Rows from block 6 of the image encoder of a small image captioner, named by matrix and row number. Rows with one number belong to one neuron. Each number is 128 + 24 x the weight over its row's rms, rounded and kept within 0 to 255. All counts start at 0. Numbers have three digits each. After the name is the row's rms in percent of the matrix's.
After each neuron's rows are labels from the 100 images, of 14976, where the neuron reaches its highest value: "strongest on" is what is common among them; "patch colour" is the nearest of a few named colours to the mean colour under the peak. Only what is clearly more common there than usual is listed. The data: rosettes with rotational symmetry.
# fc1: MLP up (encoder.blocks.6.mlp.fc1.weight, 1536x384), inputs 256-383
# fc2: MLP down (encoder.blocks.6.mlp.fc2.weight, 384x1536, transposed), outputs 256-383

fc1.28 079:103116135117106112121113132134161099163135125114100106141113133112109136148173101126171080131110123129142176146146104091139149065159137086091147144098131099165147142149128106134089149136118109133111178129135118146094115121113151143110145123147181126123140169115072129095133120113134115148135113126106107139102113107085131111149092098170159142158126144109141117130160130150148139147118
fc2.28 090:154132152114113123147132134129082107139172125120165136086132088164126141096139115147135165118124127067101111128144141086123146126161153159143111126147158184071133104161132128146108119147174128128120081133105084140161100168146104180142141152129092133100110117145145102112137124144101112126136152134154103150121146129140098160113119122099090094103109121145145118126141104096130076148166
strongest on: dark
patch colour: black

fc1.516 135:106100126140111114152103157159085156103135155181173128139102111129126149148111115096167107057153125105103062149149125134135157137167123109094131114139117147125123114101134138105169100118130116126122102114125160167101110114174115106130135108086123109126120113109120143142131133137155151150106146164165099084143158110124102116148169119114142130150102130165144107126136143164147068142119
fc2.516 123:148120147115088154082140087166141100152116120122121073133096155142125162121119154140123107186130090170177100131138105100140106124118124135145150151156165142117122106156139109162116099137112122128165136126185092128165137174116116135132147128163170138134112132147147139154106076107169089124101141108133151132107146105105112086144168119103139133114144107160156146144098098104158157105137
strongest on: dark; cool
patch colour: black

fc1.630 099:114106134121119141138123091139073120167154113112134118153142112117105102131118137142147166129124137112139113145129124112088147120114123131127154160160079129138144152145171154091112120089127091143112146117131218128127137133098122114117141099136143105174111117118091121164137128088129120153094141084158089166124131174131112167124114133165163145133141135140133138130124158125125136101131
fc2.630 084:113129098146101126109118130107150114123115131165163173130099115157162122163152120126062071123132101127108168083101124084135118113120150137122133153094167128129125130113119161143139122120126124153152125127154103065106100094160145145130127187104135146068134122135103128090097113147113153101180129160106125107168141093157124131111128093121122155140122130132143153141109101101144132143152
strongest on: dark
patch colour: black

fc1.497 087:067150146104132144135132145102081107185109087140142144101128140129111117145124159078101118186119116122114129123137118136119078157128153068101125114156121105128117085103132141079147131153122122132121111169118107105142139134134137115075166164144117116127159105120156121106176141099108132143136083095154105168144134168123124142118139147144127172109168104134103136141150097124099177145133
fc2.497 090:177116147098112131202131131123103158113100115117128146149068116143132113150137096099192121108147091175131132133110114122124149116124107108143130131140140158115123162135123074147133138110077113103086115106133140099144142166143106115142118110078111142128133171155102105119125137144129133146083178144121124097148096154142145088122107110128133107106116146123135095123098081143157165154143
strongest on: earthy; three-fold
patch colour: brown

fc1.19 037:165106144150090150112144117095123115143138116113166128132143111143129127145154132127121118131128181132138137087117146131111140140150086120140112100105139121118125165131150115187147142147080097187075146109148126113116131142096199145108142165149078124149136148078085159157110131117111166090116126079137146116167131115146101139122164133122134150120097141142155151112144090147132122138145
fc2.19 041:161119125125130125110118151091140116128124107113058117138113112125072158084129127142144152113153143086099117121141147110156114127145136162116136148157138141112129120158151126129074107133139142108110172135065153124137119129151101117203167144083116131157114175140166102111141188135126144132162128176120177160145103103142120144090126113106135137124180126112030109154111127118128131128128
strongest on: vivid
patch colour: grey

fc1.381 050:153123094156131142114131100126170145162110125197150136131134138086124131103123086135144157135128113146159106112068129140114079118121118133128127115124146133129111137116133122136134117132095175111114192132173097153128100117119130142147137071094138135138107120105157149158120140157121125136165135110136152138098155125134128121098138166103125124127097138122114156136106111122120112134086
fc2.381 059:106141181131133156170141114133088129147155086097116149151107135143154112119132131150128147113146165140115134143141120163153140100134124133148186149150136126143130120150136143100095100145164093101098134105115117129128142111128085123104117091111111075147142145150145153117122093128133179089127148143150111095113087122175149129134166130102132121080072105139150153082124193129075142122103
strongest on: vivid
patch colour: green

fc1.179 082:133166127133146145091151144125154150111129129135139142154119155154120119120114131122113103159139132157114148086116133122109121105127137126108064109136161114126110118145112156096117084157152110096143145138099115084085126113131142127147127089174184165174178187121092153100121149125152083117133147170137129117100114134140112119120133079109119176146155117129180124132110210093124136169143
fc2.179 079:111089164124132134122095092151142058136143121110145131113089149135114115130113141142128089098118090074136137173131126193139130167084125134146200150112115126147146096133162175125101125120139134146141163129111175167165134151128172091113137139099094110114102125144128104151134152104119149139147117136134125108104094144106159139107096150142111098129151145104115173089093096106174101097107
strongest on: mirrored; vivid
patch colour: black

fc1.499 063:136142132137107112165117136128129049158153115111101133123159098147107085132105097166159149114097112135139163142141139159131148126099139137136170144174109140130153119153172138137151132132105128150174110150148151124140089162138152132096104082122130153131151117163089112106158121129125123136165125109132152116096110116150098172165143181078087119100152093098119150156164144126166078121143
fc2.499 061:156117128142162131105137093154114159161129128137157140150122130139144152086127169114143097148187166154116100081166120122107146121178133121107107133093161155119121135128118117145103130122142132064103132073140078097148130119133129125174126145163112100120086132158179151149114113159120150088096103131141113156162118101128129096127140089130122119172100146149115110118100119137085135120141
strongest on: cool
patch colour: blue

fc1.649 207:148120140136119142137122109083138133107128144116142101131141136099134158122159138103118117146121198160120132112111155149134110135129145187106106107169130126169100108118141182129160130097146172152150109147102144118106151145112145092116141117142137124135171100143166122164156114164094155129169138107093105160083118152118133117174136132143119132132149137120115150099141180145126151134112
fc2.649 197:133087141122139124158137143158138140106130115103139149088142102119103134140125114169110098133174094087113090152159143165091102133111118106077114118076124141090133123139153094138130144133110124089140124137098133140123106150127114124165093141103110128118148164087108124116084132096156124164121172128163125109133127120104118172119129167130112120131149111122107126141135105080102107116155
strongest on: vivid
patch colour: black

fc1.686 030:100088146149116124103123130124138131135103144185136144123128123144114068117125121161113095126132120153148108108165158086163155143097133113115110118132172146150163119130068111138103077131144132105125118093109163134139153091127116140117083119129163154134099131124155120129088096149094134127094102082137139116142130124135167152163139099141164138123128155135126153153100137113107130139148
fc2.686 034:149131091134121121076111157151151133102124133127109089116193098131164105097172125124138172105182142102070142147093145128148125091129185113163107124128108124141143151150173135104151105098093125161082119156139175098120104126158162079160097146120137128135150122117128128114125107097103116103131165093124143132079128152139152126148140110146096124110136096187104129111116113142096145124119
strongest on: pastel
patch colour: grey

fc1.21 094:142141142139114132087145106116117096096115107127132145118119153095151125156098137102140130130169118143103138123122098130158147127115110101164148147080105117157167148104110115212152067129104110142118097147169153088068118137135131091125125108148159147161136155150116138140104135110166133116086107147118125120121145132103129108122132143130157145149139116117148131136102093150103122107113
fc2.21 110:161155130109128114149133139125155123161114138123125120151105094125159128141158145125133143092154128118168165110142116121118113151138161111139110121126132158100085128147154134145105160168173132184147106135084152068151177131152094116123102100161091135143143158093083178138172122116114099124121081103159117146097126161161136150132172142142115130142143142121103144129141129080157101136156
strongest on: warm
patch colour: brown

fc1.40 141:095134143140142110088126118120075167164121121158159163099157153141120159134092136101106117150152158129152111122103086130102127149127150128174100146185127130096103151120121151099107157117130142165119077124124119103158136137139140093079178101149103132136160123127131123116143128110121147110079157118155105107119122148143120104100107134163156160101099131140138137098128146138147161150155
fc2.40 125:107129121104165150117134116137132124107135111098114087108112129120157123137081137161118091091159142116114139101152152108142081132092112136119145135117122122164145084139156155123121113168160126102142130150093134141140135162118101143167112123105131093136131128121133110143138122116151137146125108129134112110115137132136140158160134118121087078104160119134150122167106104100121125135072
strongest on: earthy
patch colour: brown

fc1.577 056:176071110112141126119137148105137110139140115103158124125126119130090111113114123092145125089133148121132117122155187082163143139121128169129140154141136114123113123161134129181121100155154075131135104140126183159123126124154100108099107106109118139128140150065093163135140167122110103153150146119093093121145147121112175095114115148131113109168165073113109117113113118128134084101126
fc2.577 058:121155118145070109146095097117134189094153117189118170147114139159156133125140131134087156091109133135128106119100069145105096109100073135168101104085076162134139140098152115121124136128114113119143086160116127112145149152105165108162128146126125150131146103115102158125130100109129079150142106118146129155121119127141114147141146093153151133109111129121166151122139121128084141121113
strongest on: cool
patch colour: blue

fc1.114 111:123150139057138109129159113141153126089151157144073133152111100110078106140094107145161134104152166165148083120150111127152146112132136129124115131171146121165153130144109115135098131112136188133121141138087117142099119141128146166156112146108107144145146128178094130168099088157129137155154141158147103140168126149149131112150106132108116162111144136115138158180118128105130130154137
fc2.114 105:143114140162152134149118118164159119107129131103157151089167132144143115095133143157139133134132150135160141127118157079103132157138161094134125141151143142096086138089109160115143107151143077122139125121127122159117158113118106136124154128159119132136084120072132122107114090130128112128142070102126139100113130121129128142112165126115154124074067107112092160135122148150118145124082
strongest on: warm
patch colour: brown

fc1.394 030:117161158145140100159099077173131162100086140132132151091116145119126111149125120111117156106141156105162102136180138121091147171115153154097087103116166183123091181140097116156091134146129128122129109134166156147117134169149160130172166112160139141092174125118160146153138112147171096169107146137162156099130164113118109139110096113153101168142145134151102112112146077122124097124128
fc2.394 034:114117167081113127101124151109136104137148170126111127139104115155102139102135153146110098080100138122122142080127086097083146121164117114132169124146152094148118096090141135140130097137108120101135114095088107162146129146177099098141095104113131086154116091140125129138135129139181152105180155132094122125119137123125153077165105158146153103137096112117115106132124196110112136143158
strongest on: pastel; three-fold
patch colour: grey; pink

fc1.503 159:140147136092152113199121104156135146115149131144140162160141166156133121144122116140152127118165088130132102111126120103142089164114131140146148096124161134142085143110160130092141067102117143140112121083154125130071144140117134113166152101133128120138117106121102118083122134163161101122158131100148116119136110147150114071131089121140157122118108159119107150146142118120094115140125
fc2.503 175:176141109113136156067122102137104128118121121124179111104108114122102155116152168119115154116134097119122133121114120117151129129163163156137118145151121126142182115113138136164118148133138118108113113140103166125158119185151063135099125125148082141115123076127135129131135173154084141140079102145116109101101149098123106105158107110128158102128103121143107146112091115125162164178115
strongest on: earthy; three-fold
patch colour: brown

fc1.738 088:111092106059158156114128150085089204098139141149145101130161105107182146107117136160125112133112103124149122125106111106148155121174115138147118161137110109093157156127100112100103152129133161120099137108127169201154134075104202121116120154117120093125101112166177133169099119145108165096106149121116136100098139098127151085099146131117157112149119086127162147133124106105133078115116
fc2.738 101:121137136103090143109123122104121125118095092152128156119120114162128125127104131136109153120148162141153139097123066150112125153134117125149149146149168133106111148085122148133150111170151103116121117109145134113120123090141125116138082115086120084125130163129106161118109134105146100124162119122151122104117075115158139128144115107139119119134102128109134167125115138112131137093161
strongest on: vivid
patch colour: green

fc1.345 167:145141134106128145159134127131145092113151124139145148093094118141115118110129124126132138128150128151108127166113101076155140120140103110097100109165116132143111113114124159103140120156134159084110124100107158124117152131115115139133142122143142135127144119085119131148134159179135126095105121128099138128194152109126111123103095142179112073116106121137129148124109126127129150106108
fc2.345 167:101137137133119169102120159127120119118112137150124143149142116157120120143147122149142102132141139165133125136082142161164104109129111124115151135146101143135133114135153083160126117091081139176139127150124117118159084131127114143132145122087137102137155108144100114107137120089119139176107089175103140146119129101149143131137165142113147138123108122106131112136133061134110126142179
strongest on: cool; three-fold
patch colour: blue

fc1.597 027:116166116091157105117136093097137109149103093168147094106120119113109130158133152143136114101112183131123101121126115131065162139152102103142143142098120142121153100121115087132084137125086111126201148130133141102135158142098128130124097117161138132116106130131115152143093160137172128147094157159110145146169116141127091078133091142094149193131108090129095081168156115143147119153103
fc2.597 031:143107145158122157097115115105119123077176138145118138086120094151089111098116116119138101147152089094138179070090088162175135151161132129141100106149160120116137113061122152138171083126152169121126120111123084162096148121122112163133136161115144110160123093095178127098121121157150145152120062130231118166087137123145135130141103155128173163118133155111151149135120149129134114119142
strongest on: pastel
patch colour: grey